config = dict(
    layers=8,
    mixing='mixup',
    beta2=0.95,
)
Rows from block 2 of a small multi-label image tagger, named by matrix and row number. Rows with one number belong to one neuron. Each number is 128 + 24 x the weight over its row's rms, rounded and kept within 0 to 255. All counts start at 0. Numbers have three digits each.
Before each neuron's rows are labels from the 100 images, of 14848, where the neuron reaches its highest value: "strongest on" is what is common among them; "patch colour" is the nearest of a few named colours to the mean colour under the peak. Only what is clearly more common there than usual is listed. The data: rendered solids tumbling over patterned floors. In brackets: how many of the 100.
# fc1: MLP up (model.blocks.2.mlp.fc1.weight, 768x384), inputs 0-191
# fc2: MLP down (model.blocks.2.mlp.fc2.weight, 384x768, transposed), outputs 0-191

strongest on: teal object (73); its colour: teal (45)
patch colour: cyan (52); blue (31)
fc1.255:153123117109133112224122177132120123146123131150198122184184118103131113092177145154133152132101103136104106130155127116119159139125133117136129145095143141181142131106142134161152146119120105111223136168133134158124151157127148135098124132149147108114114120127144117109094136123113177132097169115120088128123103127134117133126085107148154130123138121154119106122116137131145106130122131126123144152098146138156108153164105187128109139199119113133130130143095228125118116166151135129112124120135123140124110123108106130119136099154129099179135118092171139109179151154149105110
fc2.255:169125120116107117143119143113129090088115113126176129173140095136110145135117125110129111153147148131140109156144131118106134123105130112181146121128116156134120129123123100124131154139089120098141122128123126144137166132172136083103135075121163136152113098149124107145128180168098121126141101153157118066084152136110144148144144119175116115164123177146143104145171114126113113155122116097106153113090183172134148082109129128092152149120105142171211119120162134109125146092162115107119106159095150143151132140153110144094125148125140090122094114163145133112131133132133146090

strongest on: light from behind the scene (51)
patch colour: black (99)
fc1.595:163157134143120125118113117164146174114102142183128115123158116154099114128154122146119134134130143155099161116121161158161115142144121157142110097155155169173137124159084131128167174176114106158171118122130119143104112126183082133133153170139115115098129190133127113167148145167127141181164120129131124089131120093088112103115080124110115122114128182130096166099103120129170096135141170123130104141177102171145132144144140134136108082180145112161108105123101136120169126143144116145112147148168139104159127117079155089142090147129121121144131125132138127151140139120124134146
fc2.595:139110099098112088106163179134097120131122082136174125108112124098115136130146141102126160087147128116142131130129134118120090153155124103106142160145083134117177131143129129134095141122088184107143126121131143163144151150108144151070137113139140142133105067142133125109128157175144112083132170158133162162134191152134141120152152136178126102140141143108106094139131131096130148099140079104094150125109162135113143102143084137096171171152105097120131115168098136110107153108116112127139109099124120126081130158156111165122135148175144155144103139128123121121154171124150097091

strongest on: black object (47)
patch colour: pink (27)
fc1.633:171139147143144115117125131127121117152129144136135121120121110124119162131105122113145171131143137129187107120124156130099134125150105101145150116096151129134138096120129095142170146121162135142120114100088145130142144144140128122122159131090140118110138143127121130116091111145100129116161130094128133124114126074134111070106045121116124104143121094112079136122080060126150104077139118166168090140100115067116095141119116080145120104182136128141043125137116127107137090121143070113149130145171157069087121110109102145149112127117113076109098131127117114124141084134145143104
fc2.633:116104104106123123108137107148055093156082119125128098135089152095120090117167111104102119124121178120139120143112088108177133132135157139089092142095124149141126150099146132118118127162100107112122076174137152102069108134132132083154175142124128114160129111075141123146122130139058166143114113132150109074103118120097157125141119166145117158133117176107128142151189118114114122133141132152117135096102095137125143094111135147124148127126105146145128115118061123122124156129130160147131127121100111144159103148161157158120101125147115154136133151101148099144114144063124110078

strongest on: teal object (86); its colour: teal (31)
patch colour: cyan (39)
fc1.607:141094116099131092166119186141115141131149134168152131182128090121125089113180125132126139106124104121187104116155114119128161122149130126112105139145131140135100135125130112135109173080131149101164077140118117139151123144112115129125113127141130107110099104092161125127104110130140142094101206115101146131121135088152119128138102128158124099162081138182114099181120126119139093126131102125140121162089147109133079144140141174159111151162099128122128143110127176135129113136142099124129135170134118132098133103114113127118138116147103103148118147098142134073147121124134155153
fc2.607:161119139155086141163133130080156101096120124122149098107166121126114114202131143098144108126102118115102091135175115077116101109135130176170141130086136183125144124150123130125161118110081112102153088174121087122116147110152118118129120111121154113111122114121147104138097139134120168103114113161139157119099142152125134177147131151116134121151086093137157134113124132122135086152129108107149148165093153151139131119110130133113122129127101085124181137146115134119113127129072150146132116143135106123187162137163138136130143131151144114130132121134150101101128166137122162069

strongest on: grey object (46); white object (45); its colour: grey (27); its colour: white (26)
patch colour: grey (88)
fc1.755:101101135119153116121140138127065094133126173136111099161110131110114161178087070116156163126147166101120109116149098131150146108088142128134141112125145135108116126148117096133067103140174062116131118127149131113138146114137174094136088132119121109130103132167089181149128124176112143164139156177091147120104147134112147118104115144130149138132123164123138135137147118144134118090084148083125120140150138079142161131098144181117140119106084119134164133112151119104123092082126126180143124144105158139115135155138131148130137174098123115141097113162160138157112132152112125140
fc2.755:106124104178110155146132107083147122129108143108137119090119156151152139154111129113119128136131137128134171139051120109088119136144107125139155171122126133087165093125152096137142107121108136145082129127161119117138131097126099133121118072057112121143107116107134157122125118086121146145124089173177147149170108146136140108162119098118131121117110116120128162162075106111142137148137133116162116121156145101097119103120143135116182127084163100091122149203059115153141153176108132150154159109127146116130168128133132151119146153120145169144152119185083105164101146136140121168

strongest on: black object (72); its colour: black (34)
patch colour: brown (58)
fc1.574:118100166126171118124146156167075118126085124142137110138139151129142101112168122116122125132132115130113121110187108153142134121141113134149085147092163150175147126124129139126107129131137067138229102149142145112117123088130162126124145183130134153125150106111130137151138109146109171135109178126101115100141121138132118147123084108109153148111125152120098125096122131132137114137129118104180151183146108141190132171122146121138119103126125163190138122115131125122143066143207155172180125151156129124163105155121143189119111147118094111144150080143157110135121132150124119133
fc2.574:109074135158147123141123130157123144114097161103103088130090123135118108165129130144151089118081115094118115146118127082139120100132174181169134102116140142144096146132140146147137113144108092103107066147134111113127109099104150096138142132117120130156122101111129099133158113163097152123131109152122086159078156154084139176174178147140165125143122135105162156123120109103121125119145153141163145132158142115140156133164078116146143100111126144178179090138126106121116111127097162131150150112111136200137097126158154120139095111093167141134140131133137141143121165072116146104

strongest on: black object (60); brown object (43); its colour: black (33); its colour: brown (28)
patch colour: black (85)
fc1.19:100119145116113133144146126147121134094109075120125090141123168167125091120101134123157128129140138133134118061122147141135114111099141172114100122138144113126133119176159127129151130157144123094135110131110115108102147101136131117159124128086142140088159154091109193144135124119130122091107135126143145116111119079128142131101066123105114159121137082126114107150162120166157159170120201177149160123118122141123160128114142098141129084109125115138159120113105132091131099129115132144196159108125123140193130160124108123165118197135129139098118137111166104156131066126070128124
fc2.19:140108146163110140104121147142104175146126116135116150110112128110133146126100131124156122076142159153127133128069120095131103099126129140097138141143117120127150143149138112141163119189116099093118142154129137083127132101158120132141106165123130107111149167114122134159136146146141134128112192155118124159102143156131093130124119114141148092151153073127114152139161143096147140115162137112181120120135138151141096082065126162139113090138151146110136127079143149134130136133133111125168163099165149107144149143156149139143114141136115140139124120065131135178142108123130173104

strongest on: grey object (49)
patch colour: brown (52)
fc1.692:112096132123124113123137107188123097140092142080124074114128143125130147162094077112125144119166165112164123089131119147141134139129131098120214139149133118106128087167179088141128134146131088172131105081045161148164090107111154093132120128091132178119116096163111138130169170163106142146127101127134119156125151153147142144120095155123142067112116117134110093137140140119133107120121122130138089143132116111119117140134111109097121118111136140149131170135168127117142119078132128154118108146155155138115089124153088142103124154118093107118105137119149128100127147096147121134
fc2.692:058111133150150178162085153091133107126150129111166120139149135093097124137134140140117149131076117118161117139138125145120146122138159129109087136085134105129130153113118155126100154114144097148130144132135121149100130119106165127136149090146144145134121189161145170081111124092128136127157123151121115120150125111165135128078127106080081127047148130143121117146165097119146183117115083125125073136144122139055133147125133114108082106145153123122111123148145080137138110091136087133116167132128182096115139173166137135163114139139136159194108131129144127163123144133122137112

strongest on: blue object (61); its colour: blue (33)
patch colour: black (47)
fc1.354:117111137119142107124137147141101091137119076108153127126171159109122110095131146143124137116107082115108112147157116123066107154143125129121118161090150137186111124147139139093125116105110083086205116134125156118171085128127157160102137088154130164134113115123125117129120098131129162091117144131130100108116104131128112159150109118125141109077140083169135126126115126140113096162124108126106172149144117128135110128175085132052096143115133173148127132158084172098114099133175125108104136116116129157116110136155101147114111127137123125156169116142152124105150097130154105129
fc2.354:148072112095110109139166127173089144163141118133110071130154155107120121111194123110070106120111113134101151106131096135144135174095132155123114107125180125163071093113164140139146126135121113085138092133155142151116113141113140141108118156111104119120128079097136084159131123113123147093134099106108112131124114147096188100153148191121144152158083151123165141159125115135146119144139163148133151137063139095120156158135128169116170132133131152152117103094060142131151130141120157134132102116126088180174111105129101137131107099116118131105146108158156112087124184104134166119

strongest on: white object (49); its colour: white (30)
patch colour: white (35)
fc1.239:124144122150170150136121106149149163128098118169166136145138163109149120099120121138136138158161138128114120133153169097144173107134109141180119140114141142117157122121144141156159131155131142158158167154147133128077104094148107086158161140143117138141164149132099138131120123113112154150131119136129150116163129118123122133055079072131189160090168158143082147103178139172152122158122144140116118146159123156137138137114137124144133045145154117130133132151120098140110137161126142144158146165137153108149113166122130101139130153143092134155113126109134165163156141131136096137
fc2.239:124115131144122130125101109117162110106113138156156158107097129138121147097110145122129080141141188110164127147100147159118111139102141155100107115156160124151091127128107099101080130134094142095132140097087101110126144161119141117119129107121127180151118117147155120097122147107179116094173106153135088118125111146145156106102148103128077093106106145178109126142081117120106155140144133124070109156143112128123171111149124163116142151084152179141133165135088156112139138100147110084100132120114119112157177104124150143127147114172130127166091145163139106131119096124122119099

strongest on: blue object (86); its colour: blue (53)
patch colour: blue (60)
fc1.14:120110143114125161122105141096108109126133090128152124139145171122095107114159156159108141147117167137132087129147103130098129136140106088133152111121105147145105125162127146132163135106120087101145125111089120156118195157157164134169062158149110151127112136117138120114101122139131121124105158089164091124124117107149109150136116116128124113095177104157150134132115110134185143127117102120100143131109158093148097158126118148143101147108149182172102084118116134090109140119159084112114146140101114121095146103087097169170094111174116114147150164121137098089134141116136100121
fc2.14:117110114116144067160167138123100146169099121123121125157136086100148119082125120138130117139167120110125118119135095214151187166108138171097133152113158099142135101146158153122133099139187125104118164144186137127128104120094111151091151139122109137150147110132111158128126094143111074060116156150121133143168107125131173140099107157134174149115125126125127118133156140171113110130094137125131146113115106124134150134149107121126158121137120133116113145117125145102154146143157144077153094091134148139158089154128121117115158142140078120088110138105125122155128108139115097107

strongest on: blue object (86); its colour: blue (39)
patch colour: grey (93)
fc1.29:165124112136097120121119118132120139088133106154138091140142074136114132135113145115126152127131148054097140124136129137160139136170138114131203111113099127145158125128130091147197173132123130118145135130152139163139130119146089112175107132111088133075113141144093135163115147121105141124103102107150119104110152161142112125091117127183157079158153112134102133129124085124127135093136128129135105143117140134117089144143124120153112110130104132131107130111097138130126202099118133152114109126148100107126106144155144124168132100148112136138090126098119143105132122092111154071
fc2.29:142110102146121136114111127146109126152122120098108125111127146140152130136138169159113097097121108148121103130091072123140143111157128185114134149118153118143150131186122117133172131117124120095114117167131113112125164107143128144131140140170142113072179128107168092144086169141091115144100123154144118147162124129163126116150113114129149145145150151130130133131135097121146117085173112111162127104109127087115108161090161150150109097160171156118143146094113152131120109178074117142129157093143142140130138140157090176137132103144136142144134119098112152125102174098156129136

strongest on: white object (56); grey object (40); its colour: white (36)
patch colour: brown (48)
fc1.274:127114149124122143112091134146097113093088172146116120122118158131081075139106088130116150120138145115168110102146138137122132134145102169170123055166137151117130113076115146131141170128155087135123106109138133108117109085166126111151118119078111124129129091119096162152155127109124147114150117110124142114164151135147145166118147105096148148169128186118109143146152105129091119127088152172158105148159101119154166110113156135138130102107132128147120097119137106139132129125126132148176158122107127116162113136157160135147075103105107172097124131153124137134118139093092162164
fc2.274:112134134130114081153109156085114139121142114182116155141125116118093130093113131134117140149132143143155131164148133177121113157100160123123134136134127117160130114137144128131101161132127143117182142105128151151133165155111097129069139109128145133131121100169153129150117165121135100128157160173125164155136134154132120150153115128111077123142110147131143113153142137124129129124130096100115127141172121144111168105143129182096134151161155106137151159147095182128163146133167097102124128135082122111099128137127108174115113125142121128160096164116150104129090159135106123079

strongest on: brown object (86); its colour: brown (58)
patch colour: brown (88)
fc1.375:099102177116152145113151129124105113121115136096128089133106164143092141172120101115141124116177146127165089089150107123118125124102143131141146124112123126124108121152148067145112108114127081142141124092052139092153150098122178114175126127131138161120114100159120157106121125165140155156134110102138091149119143118183138164100101112118123130103132095145122123127169088131146120099154112134146131145085144069151125147111153087098144129103154141165164148131153115077115107088160129143163116147156130131125126137069101143136133157124105101104167149159138115107130124124099161130
fc2.375:104134152162151152154112150111146121127150116104135113154132127085106139148107121133101101138089108167163125184146105091118163124101145141114107169123107099115143108149191109175138145139147108128145119144129108140167134123118159126136178143151196067143133193085182162115106097136100148164153150127144157146150122098122122168109111109109139159100138102157136114107153118131100136138158101153155084163143099150115138173126141091194091105096148127146109135165143092128148090126140086148172165139119128104137162136129133162155097112119159147156151116149159149176122136125113164142

strongest on: light from behind the scene (51)
patch colour: brown (58)
fc1.104:141097163134121146107095132162169068060101138103122126121145156159066164178145142144136173104182146137139159079132132128118099145164074101139187094172114153131102132106084086116095131084118127097128125110053125111147126135153114151115118096121117151097097144131136109146136124130163135135166150102105104148134136149167113073139152121148116102113111126124127108143075086099116135111114104143129135128113130152165117141155140127109119147115155153140126113132127122170124145089130092131139145154133095115099165098136141140145068151134131124114099110156129145107112117142098149167
fc2.104:118156149104102120162114129146133189180082154192098116082104070102148113128131168093124119169105124144101118177108131173107065158149115139138122154118142093109160140129126207122128153148133072144149176119160104141130133164134155108125176168138110152119169119111115120095145139126095145148124108138129141120123123081092123176137112094112114112122132168100120138145164129122128134108139129123139110146135097128135163152140112077150145117122100109161108129169134069114174075164133140113140115113144121108133141144156143111117145094128106112157143124127117109103132152151183111103

strongest on: black object (48); its colour: black (28)
patch colour: brown (47)
fc1.21:139137125156107158126113152120145151132104153172132099153127118110129115129137119136137117128099119113155131109135111089167159134136131113126126163143133130135094100120130120144122109095171130126133138146076124116125117083135115115151123122076140067140094141101138175184128097141119124139134126141127111125156116141099120121158120131102162158135118176145121150136135132152133086095077116128132110159126132110131136133146169176122113078130138116146137147167094116139159142136108091121142124125128099109136115104119131114135095096095105151158116093157135170130125156102146121170
fc2.21:109138176128092104101125120140106127116130136124141128123154170165139140145147101116154185054149140113134124117118161177117097104170124145108148134139106155156174197120105115144113142138128123103168145153149149135137136108134161159126172115123112137067139119129117113122127148131121144124102134104147101150114152109120148123101109123142123118114158119069100102144129132114114134142135097145111187102147108159135148090118113119088122104155139135132119116128145121131110156144123132150144140147129137121152166174164176128128145152152117143097143131069108132144132130136120128121

strongest on: blue object (98); its colour: blue (46)
patch colour: blue (49)
fc1.543:079135125123116144130087122147139096114132135100145080117128144106091135160111130145103129094117173075134132137136150128123126134115116113118122107131122150111153144156123130146116138120150051113125108123122134156146141104124134137163147123134150155093092149131141149140121135140110146156139116073129095145108139121136127126126089120089122134083121164150110117112156088124160144102111097104154130136096114085126131135087130133117136110080124135145133140165096109109116143119129127174129196149143116132096132134122113152146074156116105177132116131136146161125118130083123105161
fc2.543:116152128095125109117094145147131128124115106129120120123123065106081156166134136114146134146163130138123177155141164147120100120127134178124140144198092133118149152155121135141151110107125121121122096104144133123146126139166041098158180139113170141126110136126134137116100149180117107162120138118174140160174133125126119146186129141161116117115101100137130077113160119142118116160144133077155136106100143133160134125134100125142173082118139122114132181149113126093145126174153072179157134211099083131128136137136136126090079128134141127119125131154164138118110125124146103148

strongest on: brown object (84); its colour: brown (45); egg (26); sphere (25)
patch colour: brown (87)
fc1.674:110115186124141131117142143118109126128113115107137110143131168126110147176102104095144129154153134146166090087167123127158163127099131113121141135136124134127104088148128076129129118111143111143151146084055096058158130111142146112170118168091141111149088149134112157135142109139144150151149139118133129160145114116164128164097117118120157141114107075149123143109163130157125116099137127132178124188133110088152113177132190110116134082108139161180154150146149122123126121089165119135160104120135124111148111152076142132129139126103093108123167127163134111102102100155099147137
fc2.674:113130123156121120167114137116171124139147116137121117138119087106100133157101103143091091146110141146124139139145100128105158159100153147104087151134108097107148079172182093129151129104146120113146131134114097128163151144113129138151153170167172093110137165070162113117104080140098126142142143116151173120120085078154129139116116093133133160086110086166150130131118121150099133131155121136168123180124109118142096178144145105183102108112140152165165145146119140106158125152134116148175154123105101109163183119100124123149089069132167181127168119141142109125095128132122168166

strongest on: brown object (45); its colour: brown (30)
patch colour: brown (81)
fc1.681:149070128112146098120157150153056084123128126155148121158114087141139139119159086087151152139154086083143090082149085107171164125120142126119077141107151152147099108129076081113131142147132115127159107113131145101173124114127174123103149120113122134108095128142090135118115107153127151105088147139105156135097126132122111138123127172122174153129083116120151110156128147159075105153109096185109145156126124112126155131168142149127147116143062118127141134146140172117120083101127165109130106116126122137156086169133145138114126141128108110162084133138155136107165114133094137118
fc2.681:163092107150160160130115160142129123095101138154153130162145128171164094105156130131141124127101131148116148120117097144119135088132133155135118116138161150162108146101162140116164155128126156092164140151143143139099113105082102135105069124146131178143093107100181134146100095073155136091125127135150132078157083167128147094128118080150129075143138183153166111118109153118088084134101147112119127119125172170111133110120129154096140077152132152145158132090069171154159162125131115116107154135141143173150151104129118101097142122146122135158121118120137125126118136107162128115

strongest on: light from behind the scene (56); count: four (47)
patch colour: brown (84)
fc1.393:153090121104101111138150158165107102076116135102141110138163159161076132157163112105099145118131122121133159138138121108144118119135132140150143101148115193118110135135117094106068153114134105066117106107138130127154124127181134158108074133136119092128099094115131132179124150120139226135137151128097112154166153166117100131141160151115118131175089120159138103147152108137077126149095151148106154134106117140144140112138155163123097132142114123120138114135131161212128108114126140121148136140077129122138144117145166133147093168127137137123133124137140122124108120103075154146
fc2.393:131153150124115156127118146153140165132130097150136129105113169155074139148144164110166124143152160167098164132167165137080074131134098127165159094168123130096150134140112133115189183150136121146129185096110154137132167126177121122128119140105102187099145136140128123146137160154102131091148135105158143133166127108080116164151133077106130124148171122112145158149138147117182143150153130136119119160127148151153111097107148108130128146146123162117125155125149123082133150132149116146121110102134125078129107134102159157171127154123121123089124137123118129122119112134164105122

strongest on: teal object (69); its colour: teal (31)
patch colour: green (37)
fc1.678:120160144144171153108097144119117131145119135179125105128120130094139120128121127094104147159126089089180124170147124127114140162139148114135110153081076131131126113086135091129147103070159139150137123096099152079131117167129086145126167116102186099147133097113131152143132113112116144113138111062108096094147110094149105108128077120138129098155124078152112128131146083124105130124151131158118119132094143101126100124154132156132122125187136143120117131118083117116134152146142124146120114139108186095086096118121110162104076125080136149152143146165106110078151126124122113129
fc2.678:103110113136085135138139091153087122113105096134136144145129132162122159115112147133151144106159173123116138138106127165179111106157123158110162124162127136143158165097099130110149139150130111136165169136121162097098124150152148137106142118152126170123110134142129162122131100155097087133101099134150111148135109132063127108099113114132144125132137149129111108127188117115124111142115126152096198091173138159138143098112133144122106113128137124147125154109159147113129192151139152113132122163139144150154143166173177107147180124140087135092124160074138131183133120130127106128

strongest on: cube frame (36)
patch colour: brown (59)
fc1.67:135099152084149147129107150144054129130062187179142098143112106093084085132119102119101152140140160126133130137158100144162129128154117138148144131139142157143100090145129138105124154151130098136137120139135143106116128114160120086171118161099105138136133128126112126167154123173132154159160145115103144084118141152136116132134143151075123179159121177131128162170125139135108087136112166104148103145134080102151111128133121172139109113141145140169116112105121141097128125128119123123139127122131176113139103090126163150148099125114078131146133121143115114115131158157114180153
fc2.67:109121162130116101094125104136179134126148147104115113106170143142128141113188130123091104132121132136114130124129113186151084162143136152137105127120120130172093138140123118120106121102072124136136079130154116185127192159126171171103117120140139155095134117103149126138114113100143171147154131098098113121110147157150094138124125150141086127123113132071133114176104143093169148113144123129148123124127108161152107130139123144144084153152122161156125120103107137153169090111169162129115180134137128153104156106119143131136100111122159117117134157126116114101101111164108163088

strongest on: teal object (52); blue object (48); its colour: teal (32); its colour: blue (25)
patch colour: black (64)
fc1.436:102098167123123125147129159111114112138128138108123101123152119116126122130133154162132125171128170133148157151151092150121128156148138143126118132136147134156090111122169147080156129153112136089147148121128127136167165116130178127104129123122140138170116102121132118152139125148114144090146134135115112135143130142154141152154149136095117157140125139134144129191153144153115144149097152154150142157156121138107143168141102140111146141116143197215124118149125144133162120120192146109139134123143166157149108133142115123120147097140126131121161130151111118164109120153171137120
fc2.436:110119104146125100146136110146158146126154164144149111098098162132145106169145115114126118114157127140123129137157113100095131142114109082142088150159119104104108096155149146154122088110144116163152102138126102143132105113109142142107125161104099088131129127100112128116115099151117119162120110101119130172100125089164151095095114117126094149126105095122106163135100132168135180119113117167157086129147103084148129139083120107159074111127149088108113143122112111126095120142096100126178116128116122148145108130083150123143118114128129166134135146107139178138158135147136150183

strongest on: teal object (96); light from behind the camera (54); its colour: teal (51)
patch colour: cyan (66)
fc1.190:088137139089158133170124139081155133112090133146159143150132098128114083108144125116110138112133123133131105137172124125163162119150122107109082129123103131129153146176141136170129145164152123141129131127153145135151153094146128113139110112136109124145133109100140140167111169107137147161082111148166101131085185140160090104116127100131153175152165153149070114106138112110142121116125103099091093143125092113112128163119117122139118116119109153151154111118109148149112137144154138126111181134103118128142074154135140163125098115144091124177148137110128153120158116116125112115
fc2.190:133170096140141120140114120132123160149127097140149146160113152070154088124124157182063119135102138133123130149125142164130176126163137151105164179145153090121147100144156133155140157115151148126124159119146124152126098139131076134113151155163122120114123116087131135171083143127071119143114147125175148113154116097109106120153097125126128137101123092161110134126121149138154121111153124089128122120122111131152075173122118122160123145133129103144096161162100148145137123167137139133115130098108072152104156107113115111119125115136112159123149127058158114063129157110190119124

strongest on: black object (49); red object (46); its colour: black (29); its colour: red (27)
patch colour: black (61)
fc1.17:142123145112105124147111137138180125118121087094145108162202141156111136161173130152119133112141156133126106106167125109094130096137112124126167130124126156142091140130112097118154124089122116115203116140082093158141120108131143147179134184161124147072122148087151131133113114104143169132120149087095124144126136099142146107126103124116144111111108134141110113140080135116156165156088129116162143165128131172168092125131154159073084130142192164140102136124113133156114114118146084143129132133159109118155155139148143127133103134130149123129116083115139137124124107144096178148
fc2.17:162137083156150130153094131137160149077081102116114135136136126163124098149095092145099081111134164119133118181106123148126148107120137143154150086161130101143146117132142140168164160155144110114116135130139117093132101125138112061128107110125104113144156065114152134136093109137106132136144086142179120115112100120127135176130113067120134135105106124171142160089111095128100091111151146124131127108156121105129102148073127115142131091102156103173150151110104112096135135181104155146122174139083054175134124099114130092119145110127140121109167147107129169083097152099118141115

strongest on: teal object (61); green object (45)
patch colour: green (67)
fc1.128:098135125129142110114101115125138151106065122164130077119118130087121085102109096096087125135092106138145115143139113149116145160153149106114087145126126093079100105137133107106099135111112113133143119135113131118124116112093105094130131127106204108127138094120118137115156101142100144129103135095088118069125132120132119110130098109122121100127107146133112126144143149099110109120132104110127065139147124109145101142110135097121127130150144146193120090153117117116147114153160134143093109106088122146091142093085078132090096109117138146155142154152102113074157141106133117130
fc2.128:101095118111174121156160118080142127123144131121157100176143129084162115096115131109101109124136107134111128108132107157159197179134125101120130141124109121144125135096112128145115161133187111141132129136138115119134113133096183140078157114198118118154098139122139161107141106112105129141119102107153116121112081143119161134109136154133150149103101114164164128109123108161098145170132123152096156129150143158154096142139137111123131141080110151147136097142139133156146119120146119113104113172112135166178128145174128093112147095113120109099125114127133142109153132130123132131

strongest on: blue object (80); its colour: blue (60)
patch colour: blue (71)
fc1.218:136134144095144133158136156113143112125144099111183145185142128122136138094158142137142157142121125140103109112174144119195149112162104102125104134121158154157103162153127108138136125170159132087172158164117077140113157103127115141132142113147123174071117137121127123169107128101129150135134141129140105116094125131110115076110107103136141176124159167134112137118110144144136079127124094151132119152151100146108119128138111143112097089133103139154110136154104157142118105127157097117107145103127093142149155128063117090132137115140105119160176078116126187142161132147124138144
fc2.218:169116083161123108130114144110127152107083117112120128106124142125103149167139116174138100118099105133163120130130111144124128111146155139138104153108126100143121119106128083123132128142069114103129070168125112135144094121130102113159129126151138099102168075111150109138112115122093139157165145127141126098109119141142119148168137146160153152156124153133106161134131141112164109100138131135151097133115143096127149145128128124124111098137154124152163142151104130155128091133076127156115133099114118149116113136171126166110104158132133115133123128142168137137107166085144141138

strongest on: grey object (63); its colour: grey (37)
patch colour: brown (52)
fc1.590:089138142148114115101155140166137127081071110136129096121142158106134162120110067122117141128135085125128156135149154150103114133117140110126157147125083112103116110086145076128092093135136123145132129128112163103083107099105098167113132130070191120142103090100147117132160144087125149118152123097103099093133147171150117103097108137115121133126126136111112097140141139117097099161105065127122085132163143141131107114160146113109142127122146152164127094140119124138119140127176131140126128081096142113096171132105115147090103142127147157162090132181101132109130108107122119126
fc2.590:115130108108157132106101088141126158123167125106122102159120103125112122131069118139144091156161184135099094108127144137170209119097166126090169074129114106117138131143094101138123131094192106123121125092122135139164132108109140113168180150152101138103107172121119161132105098131101124106097092097131103156132089082129126151085148123126158132126113114169133125127139092178110119079127159127128131104100102104151084142129153124124124098121137157143153151126157138131119148148110116136148130169101138164174127105114140104147134115095108127079154139133085165150137114118068146177

strongest on: teal object (93); its colour: teal (66)
patch colour: cyan (73)
fc1.431:090130157139204157150121145082163115105096117092176096128132146134128122100117146143128152123139098138133113127152136118117159137134110105113168135127103133130149115170134125183095083110156136151124167121091134082099141137179112139131151154145156135130130117130138189127119171118166145185104118133174101165150119157146129092115090073132158167110191076146104099079145106125154118112124102117118115138130143118104135135111132102130130143095129137135125148141123134135114158142138093175130149109118107118128132104093111129127123124156118143104156127119150123111128105166120096122
fc2.431:134139142138144107173100138117183148124110135140136131102138096104109165118081151169158117121127106154141136132144151139090112122129136120137111117118125120155123121157076118169118149088122140133132149149081069117152159195122130166149147123146165146133128169125155144086115096151129119130163149140151128132129088116141141133143095117117107099093165084145157104084081112124112144094137109176136109169160111185158127125126144090143123106100144124120134147172130107146172079121124102122125158115139124129085175092105147117120122098151177100145109132139145123071116095160132149147

strongest on: black object (66); its colour: black (26)
patch colour: brown (68); black (32)
fc1.426:114103166082158106123085121106068109103084153131125096125145095133124123089106090126123128158123108130110078126162101151099131143117110160135076134091121120124111125122141118100120101123140049081147111117146119117098147104119159138117131107123166150106141098119102118143101132101120135100101150111086136126060115116142130145129147128109116107105098094111112115147154135127123118121117150107154118155143096106136134157145115132103123103102114153193138107122096116131166048099162140112156154106106141126130115173172109122109110143095101102100118129159143103124101134131117123081
fc2.426:091128114135173143109123118092160148136141158102146127155118112127154124150133110137127103124122124113164138128172149167145192132126152150123106128146117157136126150108113101182103134088155139127129135131147137112099182121132143162130107121154150141150095143139143189114124090092138107148125123117133156156110111153154154081140113137131126133123125093126145101112123084190090153114129111151140127169149139101130156168131121118126148094105108146153141125132167106149126127101155110132148134185077117152152166132113159126149135148121166170157111148134148188136149112122085128146